Rows from block 5, named by matrix and row number. Rows with one number belong to one channel. Each number is 128 + 24 x the weight over its row's rms, rounded and kept within 0 to 255. All counts start at 0. Numbers have three digits each. After the name is the row's rms in percent of the matrix's.
# convs0: first 3x3 conv (model.blocks.5.convs.0.weight, 192x192x3x3), inputs 108-116, a 3x3 kernel for each
# convs1: second 3x3 conv (model.blocks.5.convs.1.weight, 192x192x3x3, transposed), outputs 108-116, a 3x3 kernel for each
convs0.34 099:136140133091088074109147120105174140113151152122119137113103149006136169084116149113127148126128114113114114111127132120132111126119167111164169109152164112089136095108109167169103193156092132102127115148168167125121129107153133072150127104115
convs0.35 092:141121157117130113133139154122095086155155101096160122173121159122177144156155122119128151134139152121115144138138137167099122128147129118144153156120101107128129140174142113122119158133180128125108123144104151129124176108150112120148197129074
convs0.36 095:095158154101155144114109103099109179110144171100151117111156107106118158126113124131127112127110120133123143116137144130101135110117166141142168191155109156158113067157145084123146100080133120155102130134157108131141101108130164148179148151195
convs0.37 117:123145160136130125106143122143125123142174147101158122155131164091113114107128125133123140130111125118138138136130134116119140121116138119133139141143138095128204114155149074111174096066098084135199115110157151130136145120124114112141139123115
convs0.38 089:144104193172139115112148138205133109159107159122158115109188135139158116072120173136135122106131102090121156106121155100110138137138176133118175124147127117148129140139169115142112154145199082116178113153121135106122132126142110145133143131169
convs0.39 100:166156115149120116139109120135157151090084106149113114127131148078096129154150156114142146093105166127133154113127081095125115159147136102123123126124087096110058169139090161146137087111141138131177099126173110134126128149138144127141124128112
convs0.40 115:118099145128139149089131107124122132109101108149113118132117101129114116142130157139137154152131124119132126126136118131143130132144174092134137122143112084071139116123126153124146132109123183146162141148135116162183123124105111121153120126124
convs0.41 093:153113110086137138141108093099101140142112126089107150136166053106122093123125081093113125121122125131125157142103127113109134128138135125127130104113096089110093118112156104092089036077085119140140156094135113094145104125098161111126179117145
convs0.42 123:113108145133131174142144118082135158120116150119112190147126123152152118184137119090122134101129140073104142121116120111137143173180164114131141130119144114137125065154128117134111134135132170123111122126108164182124114143135153134121184123130
convs0.43 094:101179128140166142170095076140106140091141093117151101090088144086135120134164107143125156144133139126122135128140150120114152095096135125134120146142157125121148125115068115113151081103138137109138138114150140123148181121130172112153123152110
convs0.44 102:103148117175108103076091175127138168118139123102121152140117181092155074112124120178130145095154168134143149074139115149126052119114126164119132140143183104152126125119096145102147137136165138118089105144148155115143162147137143161147171148151
convs0.45 117:155155161169131158163154178140098106138121135136135124151154120119127090164109084092106156084119137097111129097085134116092108129110133107140139131129122130157153115139137091136154106157143137167104112141114065134182125130154158131139153130103
convs0.46 100:114133150174094105143161088108119124141116134110170140113118149143147093112120124074131133146104131147137125145130080095131129126113175070155163150108105141091143170101127107131134138148115128133147118144115144109138126162116137112098156149142
convs0.47 105:107120112121116125143141154143124101113130171112138136068082086171131112177129165121126153162125108130102088089122164151117129160160177118102123148165125143119140117123150132137169169134089150134098090134140092131100135095135142135160146152153
convs0.48 086:141163135131136140140115111144115109074095069081105073125092080123123097092069144143133124125144106163147186125160156105130123115100119161125166134136113084114107144126150138149147084097137135149113132135143138125157095152135112140102086101079
convs0.49 101:175129154155139119115119111120124097129116101165133125112134141096139152195139121148124122102121126109120105122139142109150141153154162111146099161126114115147181104117174113157165151158160107102120125134071122140148188168130157179097129162103
convs0.50 119:138152101131114122153129136102129145132098169125125156091079146142119119098132159075120138044166154071122141101122135090155151119180154112127112132099140130100122127114141154133108161128118139134135116129124107146174128138101147142121155120103
convs0.51 097:103117139113154081126156108126081126148121100151109098130135135135167140150119122099080143136142136120154109143132107098077114084136097169124132176143140089143129148144136108124123129159113099130139112131104088168164124127156144137131129157093
convs0.52 094:081124123157122092182125114142170139125103112139133108099140118146149142134118244123126116114121115112144126138137139131135115111161112122112096127177143116100100085094142142153100145140137106121107146110087125145115130103075130126084108118114
convs0.53 099:092146119134129115119137096095107159126113103162114137131170101114103161104116151097087124115109174130131153107128113137125076135124044151085133140103116071122158081132145149093154162103094101127142135076109121136153130138109093142134122129160
convs0.54 090:130120158097108124102124084093104122146161133161176139082166091113122115085110151115112136121143120102130113120121040111104085133134160126133150135132121123143100135127138137152107099156120162121136111147154118113130166157163130155213132098133
convs0.55 097:086131074122121130126120141175161137157124112156101133132086093159113156148165129083148085102099079130106126151131150109061122108129134130143132122118146137118118094160123128107128130136167102094115114121140141140154130116122169145120137115161
convs0.56 096:123095148129102112108138089126107148092102187114176088106097117109173113087117125124111118142090107132123165154100140144125096110094122123131166119110127118090090140129134149115108083174118103150146106116128105096169105151149120136104133131127
convs0.57 091:105099161163129147145107139081126125139129111133119095089118126118152096158110129131179123134132138146152129123095125118099141181179175111105101145134115145101114127118118133142132125094107119139150165118113143128116146165149146117146098116105
convs0.58 091:167131125128123158124149119133092152156135096106079155121148159168085114164113148159119111160129113136166142106112133144133123117092083141113078115119132145120132102126124125101083125121128132122104125138127118133076191131168176174194147117154
convs0.59 100:141096146122135123147148099102118136152136124113142199099123088129150115111137125097141105110111118113131122111136119125136133186160136090091099146145144181173130083145091093107115097103172120151145136131124096123144157138109148132073141137112
convs0.60 084:098120148150113138151169154135122159139132153122106157129091119139111151169154136103151133138132126130102124124104170152128111150146164126100080121119135133137128151160128185131124135109111127113134104124106148149116139101108110146149104072101
convs0.61 108:161134129155109120129110135146167170111118168111127144123119123147136127144147116134130153136135132174149100124132155143117102110124135131144165142119156093120177089125193046113190104080120145155160142136182130131154129119134134107143081100179
convs0.62 119:117134137134137110111138123135115109128127111122101148145131158113171113097166102166134149166160130182139146159120136136119124124159116101110135124120148087112143138117133110117143077110125115134106133079124178124084079117143096113110112154147
convs0.63 101:115123167157108124158127165145099101113124116150137094083129084130071111137116107127134091117146114143127117173117138101127136108111139128111146151142129126157144151128075144145119147133204125079126110114114096158144125118103099125134151121111
convs0.64 079:105118164136133104131144139152128146122095140104104078157154087134171198134139149088140121157132143110131155151150127110126131127141151124083141129096145160115104109139122137128111097118098167113133123125153101080115114138123130130073092144090
convs0.65 084:103135149141137160188098151114142150137126147125101129126107130086137126091138073125121104120122122091091126121145155132112106106106128129133154153153118116136123137116131158125150160156170154140135106133152139104109103111130101088094150134161
convs0.66 087:144102120097164132139122147156112074097128113121169132127164147121120105158171135110147129125113102120121124098130105093125109148106134118124130157114133131143123127148118092089115100115119102132127114135140146132124134138107147137155152159188
convs0.67 089:117127162119132113145148129061117086107089081132108147138124150125116157123114126142149110131165145109118130098137094116123115133149140074119128083108130146147104160117134108129136097100119148142119159116156165160135149117127123122163100136128
convs0.68 134:121148109140142142118115153150120084129140125073118150200146151150134145148154148067108166104116135139129112154114128124149168123107117156119092105096131106120175131161173129125131133111110112135156146144144149130107154154124176162156133118106
convs0.69 090:135104131135115085142166153124158119128144133156149160088096147169118147116163103142138116094131135146119093175164122183147127130129161123185089085140124144131161136115124146089115103198100132131157135118106098115102129154108064195126109123145
convs0.70 121:164178177143158155157125100086133157141111092128116099113148093175157106171116087129113097165134070160122116091110115142108071121113150146152156132117122138128157124118120158126120125103157139114092135125128167124141095096144130096139132157159
convs0.71 100:162133115106147135141147086180113106167161138102123187070143153148132131152151161095102119127108107162120176144108111116122159123146155144153157119132122129114150149118153076100117129124165154145109153129102134179102116173145087095187090161151
convs1.34 100:121124137135137169065123133134149116125126125074104165129182102104137185114132163117126142123135145133119149112137159099151142089141151113159148111099155090111178133129064145102096163149129118146130119112121127110119143148105100141110111137128
convs1.35 099:087133127149137133103106155114090095115073111117145125108128149118066110103131114083157136146147100143136137121139109158118112159123150115143151138150133095091144076106140152131125086104116118118135105150130122118142134107137140096086097161094
convs1.36 093:102139138094109144127148153153130156079147136068119164147118118073134163142095129120143163143140140127144083131105074142136134152160159139111102112110089111099112147155122157105168145103170139139130108135136127096142118117128103146115140157127
convs1.37 103:140196159167148137130109122108127129125109085099139114137109121164129139054114095063113074118144115143133113155098083119132113142143134138124152160105140139114118162135143132133175114127155119132109106129125122125168117107079097155162148154110
convs1.38 093:138138142143143136108141120112121189129089110107123138111179137124105147134056155129142155190145108120125152113110106123119131082124127117142150142141146086141132080116114133141138139129108122161122133097124080143175119147135083108144113125114
convs1.39 103:168174129116166117152085090140143136153126161107106112123129114160179186151112099098123151088095168120103137097116151119131142146143153162152149147107127117143116162152122070149138125076094117149129147091132098125147164139136113140126150126141
convs1.40 110:123118145138137125110127112133127129139136141128114135102125134164141104124116154147186143093095122106110108096108110108111130168122110132153099120140134135136154142103096102119108108114164093087113110091103115120086089096079107141146155145161
convs1.41 093:139142105129133136154149129124147180128182116096167138121106152135125147170123139083129170085108126136149131114118155121123167150136127137147171159137152116130093157160156145158142092142126095129114126115115104102105099119050157127102166128145
convs1.42 107:133121126080125131130147132084117092102116116150109133092137084127109101135125136062130185112147144079096143104113160091117131126156134108118117108093098116112142127107163104114118125130154119096107166146140167138093111089099105114118114113099
convs1.43 098:154142124181098121085105154139126139147095147126181131154098102151137154096157157138170143125130135121156105078135162089128132096097136131110134099140087116097130109190120116141121148140156120160135115132094118119096129162097098131074129132105
convs1.44 105:082173155091115115107138143128164146167118122069134116155126142184110119105133099138083104106087151133142093102138135135140128132123168115114175099143136139132144106113124096152097175159140101146074122126152146136084115102111126101156155149116
convs1.45 102:105140124086123118078119119154156151119143127143166137182134118184116147132105131091132137090153105112152092104129130094126122091160141123107117149093140127150107091110108135132125141107135098129169131106160147136134142141103165182138118094121
convs1.46 102:159147134141144095162115128110084127121137100099149120157122124161130092113138129114108111107120097115112133113137139139116139128105129124145163164120163125118129142118098092122144161151075118131122141108155127120153134120119135129121132108125
convs1.47 110:145116130109117127103143094112106125104116153102133127091168116153142109200171178120157109146119119103112127124104105121110111121157170104130128122114106128123133136142126109121097120146131170124163130126141122121106103114121141122109145117143
convs1.48 096:130100100106122110118127170163136170133147150175159124111153136138142138107101099140137146136096132158152164147116113099113125102102106146130125098086086075092095134161140121117106135142116111173146119127090112111141106130159126103130139149175
convs1.49 095:175132121143086125103119082119117122152108157096110165135099093103133145126128144152133118123178122114124127114139132112117124139148144128105119105117099150125132128143142119132129078143175096150167149100136144133136178147128165073111139137141
convs1.50 107:167113125150143101135136135092084091079149074147139178118134141128140110099122125062062081094103176131155160125144098115104120158125128141164090146121109150119113154129103131151091078173158120128165150122173134118072131131115164094099146125173
convs1.51 100:165119159134145130095124150160151157155124093088155144113150134127078114141110116130110112113102089134136134135134151133146172127126127144121167119104127140132103132116117145121117140106096111108150152136099108141159122094141126177092092148166
convs1.52 101:156137101100127185141123132108126133166133154121111117057134130122133126140135162093078098162131126162129155130081118158115132057127141152140126129107118125123085162090108156126118109177158104085126114121079112145151131139152116108146159140122
convs1.53 101:135145134145134144126115148101129122107129151091135140114155127094153117126059097077149107107136155142141136151137130172136115122099113150106151142126157094156122130116118094139111112131131139104130144141129135163102106137096132110152151108120
convs1.54 097:138117109140124136104124139079112136141120122162152139124139106112134136150125169126114138096092125139116096093102110144140145150109116159139122104116139123126137143112168116080121133123142116118126129134125165156133184170180060096127100109102
convs1.55 099:144125112103122156151132132116156109135142136154123088167128094111132043151135186138134100184136119134135136140195164095149133104097111133123085117126088138116119120115120120140145114122208124090126167145120165139097104167128140094106107106100
convs1.56 102:130155114153134142147149147154103120089172112078122133141106144118087111140159131062126087154127104196150159104133130112120099134132111164142181117120108097143143180100139155119143108146140101168215127142152107097112118134114139110124140125166
convs1.57 097:125156145113130150086127142144124109107141120118103152124152105152123126157134108154121119110091120148101165129109109128112118101143135150158149119121158117121139147152140138121127151152121104138165136134142082142152127054146111152126100139130
convs1.58 099:115093113130135133145128126129157124148138100125129080096155145123146133102101157154135085163124121149111135127132145120110130133142116108091123123121148147135120133136135167136128122153143152084143128140156132143124130161152106129113094143113
convs1.59 107:112107102088101103129148104094132136139106129129141116143142154144117110164133172123128144165148158119130169133064119123112130138125174112108118119127118156163139093161153156156169113081156129130138078152137166113085152132114157111084128131138
convs1.60 088:108099121140150105122138116135134115128128131134107116101109108128118118070118134144132118164124157148101101096157130159136127112138185112112120099164142131170126144138095157148091142098114135108062132080129101155162131185128134160151117097108
convs1.61 096:134162100109161108136112140211159147121157169108118093127069133131113122162170134129095158134129150141144121135109104141127116128130109134179135127112086123105127164155130136128164122129175090102163104125138132116106112163171123149129125121136
convs1.62 106:152145106120140152105119189155142109144104132121122132141098138100097122104112095122166051118116091102117107127126124118130117092113123109135164088141131125121109157141136115129140129102143163106112136157135135144144122114118143114136134133160
convs1.63 102:119167135119135109133137109149115089123125150126140180124132139140170103133119155172128108132116157137127109092141162114134130108149155110117145107130131112127148079135140165113132185128121143104162132141155113153118134116100118130134134098137
convs1.64 094:120123106123114126100124116151152157115161121114119103144092111094127143173136082136136118168109131153152173126142160117142102082100137118126075127123082085134113147118149143113161140141139129159114145156114141120120144129147125136130110114101
convs1.65 094:146149199103109134109121113134136174127095142107099132149099120107106127083123101110143122092136136103108135147160179127147125135098120134153144132169149138155144096109132121131099134149147111096111148109104124107130094130123117165140130116107
convs1.66 091:115107156173089143126149120098099123140137132133146078172152109161106141121080111137161174099115066085119127152169144126142127094127141148117114127139094142133117150146132127124162139121120125141111143134147123095158089115118153137127108107107
convs1.67 091:136118118175149142130131145091140139160169142158153171134152156134159141096141111128150122120079117125107114166145143115111128120120125119082121134126138108079135168181166134140157148143113138079055129136081115126116152102145080125119120135123
convs1.68 120:135131108137123148164103125150127172114131162139123105138140097098100120102130131152137116095144159118179167162141135148104128142108113098160168150167106155127106127113140118114076086112105143143100141122130131130151113128109109113110167118132
convs1.69 095:120105122141131120152180141132119126125096108120108117144112155139169097090141183148146117114125176119127146107130116128143125122096123102137129134129168118128153140093127119129164127115125145152143149113143126078105140093108149124189116124157
convs1.70 112:105127152139089088094105082146121146139139121117119151099127108113120114138117156154156129179138133150113176109125110133150138115134124126125111126124130105123114119136091111098085150125107100116131094136139145139104088115113110145117138167169
convs1.71 103:134130070096126117146127090086125133130092114157132089142099127088127150110106187096119099133127183149138108119107104121158135120161121128144118139120134107120139095163125109142149120135090159141108156134122124121115092074146087130123140109162